Weights of a small image-text matching model.
Model: 7.89M parameters, encoder norm rmsnorm, encoder moe soft, encoder num experts 16, encoder layers 8, encoder width 160, fusion encoder width 128, fusion encoder norm layernorm, fusion encoder activation gelu, fusion encoder moe soft.
Training: soap at rate 0.0023, 15400 steps.
Rows from block 3 of the fusion encoder of a small image-text matching model, named by matrix and row number. Rows with one number within an expert belong to one neuron, the router's apart. Each number is 128 + 24 x the weight over its row's rms, rounded and kept within 0 to 255. All counts start at 0. Numbers have three digits each. After the name is the row's rms in percent of the matrix's.
After each expert's rows are labels from the 100 texts, of 14976, where the router gives the expert most weight on average: "tokens" is the input token at the peak. Only what is clearly more common there than usual is listed. The data: rendered made-up planets.
# router: slot weights (fusion_encoder.blocks.3.mlp.router.weight, 128x128, trained with AdamW), inputs 0-63
# up: expert up (fusion_encoder.blocks.3.mlp.up, 64x64x128), inputs 0-63
# down: expert down (fusion_encoder.blocks.3.mlp.down, 64x128x64, transposed), outputs 0-63

# expert 55
router.110 088:162130158111127160148152174166133145099131127082153125108175128102116114126104123109124172116132128128087121107119093162117153103111164083124117076137143111132097125131135135120149141117111135
router.111 077:131108135128113113123194125148120169124103123098134113095128142085151130128093149101116154105117122137116087103110099137120169118120135093105114115151120117115078114147127140115173162103127136
up.0 084:168105101111153114087130141186171142119101101163158110114144115122135116135144135085139119174160129143074111140119127110134145136120110153160075121120170117154120153090101141129180093126127142
down.0 090:134151151143136168156099170160107093143132116075145110120082113094101114084136112158109104112155126151156148119165120152155111132162144103126151151101133101136107111125116180095128142146135126
up.1 124:114163125085126130127141074161136148096127121110177140144103147119147179063120140104120140159116143119119138130119160109151134122157124106107124103140119163125103134100142136088110138086105140
down.1 105:097132110098089111125114116111143139103122088115107130162126143135083163163085110117117158140122117105144079146124094117131140082092120143177131102137132141132110099162108116138133112155156164
up.2 150:067151081120098123104164131126103116115116138116105103090077154118125136120178155145118158125123093125136112120112147079131128110142098123110163118149097155089119102113118138133164130174145133
down.2 112:136146113143108101127133113103147150105087149146101132128190156098107157177081141105106104123084120124130090164101113122130137149082098169153082128150121146113115126155176123161135100144134130
up.3 142:111139110082094153133140122094108157121137124085099107127125155125109164112135117119102134107122132146174168150167102123127152131122168120157151075149096138090141122118130129133101086162136163
down.3 129:167083129201118159147158111119149148123130167122171173131099125143100104130123156116171152133119130111085142118093137105127162125114096120131121121150145116160112107162129114144174137105127112
tokens: "three"

# expert 33
router.66 134:118114109116135147121125158143141148113117093094151108128113133098095143127117108092127153139166106129096111146108088142154110091108151106105122121111125112112078118142091119093139090139135151
router.67 143:111135105079133136091138136123162163119082119105144098142103121092146150123101096107120145142147115132118107129102096131135137098086153107132110138150105132112100102151109107113115098163130166
up.0 100:164112155171110116174102120124125102126164159144136154130171146160110103124154145159144127117133146136140148129143151133126144161162099154158137116154138139153155145110149125141125137093103085
down.0 053:128151141130137124129096156167110163150119080104140082159136157137107119168164107087097171107169086115121131191154112124154126160133120132138166125119167115116105108126104092123123138119139115
up.1 108:088110084131123153141118115128085157123117130084112117158117157110101149134151147141084166099160108102178105136104107157120137088106133111087127128114116145101093108140099106143126085144090112
down.1 109:102128100079092108090131099100161165112136117137078122145116156161103143123122134132160134163101087105141119166133135118159160151119087163157133090155168173098150120148126129165133099151161139
up.2 160:126198114075114080092160097147167130141109115141180140154080114108141159108076114118118112134132114139133122122119133072142113143102122097096122140186090100170103129133138134086100124135144140
down.2 140:091124097152109119108097115086158139096153126129102088134115144152101157162121130107140145150104115095155094160131108113138152114125101158154111094146137166107165134155134136161138096162175161
up.3 073:152113147154132126157123117141094120124150148132121142169092143148163105149102138137149124131100153130100126120143164133122179169146097123137147134126141148113147132127162122154131163073110100
down.3 046:159092114132128115179169133143127112122140113113149176099068128147107129069134141167141104123134135123131151115139130123174153186182130123110113131139131115164152126110178133138126163106163095
tokens: "gas"; "giant"; "covered"

# expert 41
router.82 098:177109163135103138137147155176152154110116110110160128117142144136108121116131138127130185118155159142091135121166101139130142133119141126152104107186151088163086106113120131125164145098116116
router.83 105:142160129147098128110137119114140128121166136168113130125097103160120079113150147139128107166113119119107117117125103175147172090166108105152140125108159158171127136133101126155146121086099143
up.0 124:136163102148130122123095158075104136126127122170120119143110105144102128105187117121144113159127139134135141142126171114127126130187071147107147159117119133114119153131100178145117093149139151
down.0 169:148131107143114148119149090122170163103127106140149155129130121117137146113110157119144156156103117099105109118087112132132177114105113147160121111158141133140114120169115131153159098079094141
up.1 090:104153091163138119075134087101133157099136119144135135125096126131168141099135135128148150154123112164138146167125162099113128137159059140083156158137099116122115131149142204101109116162151141
down.1 091:147131087141112134141136110101157142073117122142106130108154140117124121110114138122149141158085122091119126128137107133129165141100092184150142136152152143113086117127155110153146089154133137
up.2 140:131199109129114160137131109080117119104156139139119115143105125130093126097116165141169116170146146115135153128118152108108120143182076139092169134128109127093134159147109189145089123144129142
down.2 133:140107085151122136106132088096149135085119148148130158144146124111110146100103160130166145152075143109101106128108144113111147113112080177151153138162160152125108115154149108151136095150125129
up.3 066:113093140143114076124132114136147120138101114098137128085149152144168156119121161139132153075134135130127165127160129107121114142101138159076114107148092116123138118122135108102114156147126127
down.3 055:114126112100100125138148105113114069123145150138103160105120136149141117108156147190137092130112099161077129118124144162097127128113154085125098106129123150155144164122116144170114136096096101
tokens: "moons"

# expert 30
router.60 107:135114150171169170127143138133121133154112128113176119130166099091111130138119137094106160108151143134110131110128134177134106134136187080094109108111126083100099142158149155103146120094127136
router.61 093:136099169142126146141148153153121114115116123099165075122139129103112138124125122100136174124180147137108100090150122179121151128111159076115109089141128103137112114121122125109166134116142136
up.0 071:107158078149105119093155144112145124114152123159125088091112180153142124124141178139121130135128139169127110134137136107123184145122108153176124116165130138153147092096174106111141176136112094
down.0 076:153121135154159114155134167123094098149115172141119158110140124156121100123155155140152115122122149152103155146113144149146110167146131110114089117096126118128142158094133086105139167113123097
up.1 155:124137103131104123103183139121131087102134081126096131116120171158084125091157165151125104131090146139147143087176134113120104125166125132118149102141117160079170116102120131147162120134138118
down.1 168:123135154136121092156115161147082127158154121128097121125105130168138093133176095150100100069153131147162150138134135117130104146167123105151146144099110135126164142110088146132083151141133101
up.2 087:096132108114085154108161155104145078102126122177109115091118168166123131098109146155132119145112142133128135098117119103097138146131099131139151119174105167123134099086127106125153125135170105
down.2 089:182105159147172153151121154138106109148146156158147141104153099152151096105156147135132111126123153150091165114130160160133098129159143101099123147098100113164154162099126148127122160092092122
up.3 121:099121114144109118124114143119151137128155096120099123114095148163119100114108147142128119102068083142156123153144134105170130167137091167138154077156149132096133107126113135162180102146174105
down.3 095:109125115211139168114115140087129140110113134176158136128161159089093173134128165096126123139114122126101115139096124136144143137114110141108168115155131117094090125154157097112180111140170128
tokens: "a"; "gas"

# expert 48
router.96 088:152128196149085152133159150156111115135147095079147136126165140140141133124141121141111173127117180133105142131167109129129161137134156087122137095123138092138125093140108159124128171121145101
router.97 086:143143171180089114145157154164096102133135123100126144145163139134106116130119109145115154127134169125080143115163129148134157150154154095144136093120142121141103095138087144113117143109145112
up.0 053:105118080115128113107122126109148129072119130100159112139107153111128144095106148119154107140113106124117117123088142115141122113120110164108112170196126127140117121090156143126149103146180128
down.0 060:163139177141148125139110157131136162140140154123149111163147074137081115151163115069111158113132117108140117183120154131157145177147113121161161129102187083184111103142115128082117124127120123
up.1 055:136168118097165104119065125183120141153148145049138096176136146098148117123181140125127165137129108118119109161157136099145142089120141151088120101130167160113116118145136122163123123110105128
down.1 061:186166101149123149116126129087152146107107109160123115114135139111074148097120149126128116159084129104110092121125111147146133134121109158134113084160133142110098141148161158124159101140159164
up.2 053:152175128091176101119108112191126149121113161131140146173100145110131134108097122114118135141105083125130107106118141138172178093094140148114101133136157122172081118105142092133138114118108134
down.2 053:128112099180111106107137158108110144091135138117115119131150165122103149134148170113103174144094139101132110163148136129108149133111095148150106100155148149108091099137156097156111123137154118
up.3 066:117162124112160105121123108159163157151073154159139134139146121121143158065128126085162158108095114134131096111116184097121139156151136143120084168150147152122139153125115121128158106120135134
down.3 054:159167147154130114094081160133121144112120160118157129127175131126114175126171112099133158125151149123095116145139126130124146143117115125108103100126105126130095106136167109130125130138145113
tokens: "<end>"; ","

# expert 11
router.22 089:186093139117115113135154131176182171136124133117147149134116139139121137131136110126105162145128140129125101123136090130148151132122118121152083098166147095150091095143127117142162138100103105
router.23 085:155104143139112128130178141159162103096132151080165117118131142133114111130118127102127163099156148114118097124140101150138155130110129128142112103156147102166100136143129124139151144101098073
up.0 148:097169158135098077138141113100147116150098099155107134148134108169153134119110106153145149090108119145170112087098141098123115146159118116158076172114115142128159112122107134130143136154174097
down.0 117:113129153075143108142099144135105124145171127082137103121084126139134095167138095116116116091168110117155110127141112160139124127156167116133131165097159112129144116085138104119106141132106119
up.1 051:112121136140101127130139169125155113142152109160121103138124128133178138073127127150158160107136077124145105081124164078102110104122113120143108136131121141139149143117124132173122187192104094
down.1 046:132128152095148149114102120116128124097175149130126142121103153150086087119127143142132063165126109122145131135118192146135137104127086133110100133153128098154126151156156149153093132105100166
up.2 108:122110110152087132109152119109165146158112102142127118117150116168137123136132173174116126105107133096146104120139133137159123140146100138145122104138112127105121103143081150163170106147171119
down.2 087:130092135136162141163089119126098122155177151124137150145129119111128130177109126114115130105156123148143148141127157138075127130123133101122146114096134092135150142094146110135099163095082113
up.3 078:141186113150136137104107143115142162156109110137176139108126163105125143111095120151145157106148121171116123094140142130119114103108146149128105127147109139092099135087121125116086125152147108
down.3 056:145174135155119160163137165162115141124138112118138135101175126122085114129132122127139097094136183150090135175147110202149123117116175115117123139133111086156129132115152137109131174100088099
tokens: "three"

# expert 36
router.72 089:137102171163139133139142128154105133112104120085150141116166153124107126130139162124143184113124131122074129102144100140133157132133160073121102083158139116142106138132122164107162137114114116
router.73 172:156118156164157126153152162124125095148127149151151137093134109102128123102144168139116104114160164148089152124123147156108114150129140098091120129115103101149111158110156130088167181096134089
up.0 065:128150121104100166142108131113123140108122137151095146138162141151159108116113088150145138147116103062133084128103093117135159105106115161144148097152162171158149107122095074146122106136111139
down.0 090:121110133135084101162132110154122101126136107111078138116120126176130109114148126162138123090102130108128159144160162109148139176163106157146123065122156135133158140111111135166133151134138082
up.1 122:132121139146135115140168150146132074116126135173111124060120130135149128074148162139132084111123140153106150089154125142111140125113116119119103127109088141101114145095167083118190152100150090
down.1 086:106107138127120127143084115124096157140130134100092083166170126140164081201144118115154153106133123112101132168150110109089136118120120123139176135116163104132129169127145077129114150105107121
up.2 135:119143154106123156086130103138148156110088133142127137139113127116150162146072106073130137168121122122137108130111106101142143144096163136144134154135134137130109124168126120123117103143156161
down.2 123:125142166106141142149111113148094117143138149105144165134130105131169107149111100116104107090167159161140156089147141125111084140130173085126132194113099106142139139118122140099086158104097109
up.3 052:120127093142150129160081154084106153107162143122180143126106131103149113108100110135176159169178132084152093147052120131144167099092137142142130095148138128117160111132132149104132115119074142
down.3 093:100175111103090129124119112129125142114138084107120137138120130112101132136144097091109173144142100103173091105153091104157142100126130139174124092143131139114129104164095152156106085157149157
tokens: "ocean"

# expert 46
router.92 086:158111136141136125177146144176140144120146141101171129124123138130123149153143131109125154139146144143102115129123121166148165133093130138123132101170157084158107105151148117144145141115106081
router.93 089:159100142147144122120164153167149150125129130110152139123104146120105138116121116116113180109145132149067098148115094159113159127109122143143117095169156081154100094143135119140139122113107084
up.0 225:164123122097136128142133159134109166124168139114134161114136135190083083138139127145075152101155134093131092147133086154150141135123135143165121081134175111163114118105124136173118146095107104
down.0 277:129133165087146099148097159165095139159151126080141110169099109134104105152146084108092130104166105124158122138141128113166113149135137108157138141091138102154140122121105133096096153128121114
up.1 095:082137101132171117122112086124165095131103118153122144126102125083173147142109116143138114131154107136157121131132145126158119123073164143112134138156120153110160125144158150114143119129138132
down.1 084:131102118148145149130135109116136101122142165158094139109161133148132134095138162181152162161089140144120135094135150108085127119111118148108132129138104140113158171109123191166133109141129109
up.2 046:106108072160100128090105099105153126107074104152123113133162127147153126097096143149152113142122133165165167080145147101133102118104156125093135158159094131098150160095147124139137108148156130
down.2 034:121140106131117129122160140161088080107112138132134111130133148148147162124148140134157108118140120163141132103134117120126124152166132127141154094127079123085130162108113110130128118106128101
up.3 086:115096094085159108142136170163108132119137131118116148093070163160123112119154114141130129122119069094164104092145128116115163124075152136138096110137139156156142085111167098117134160122117111
down.3 095:101116155113104138117132104142133127132131071104143110156117120145144133140114089110084079137147106094165115098158133080179095130141112126138151129106137129101146138160087118120099124139097140
tokens: "three"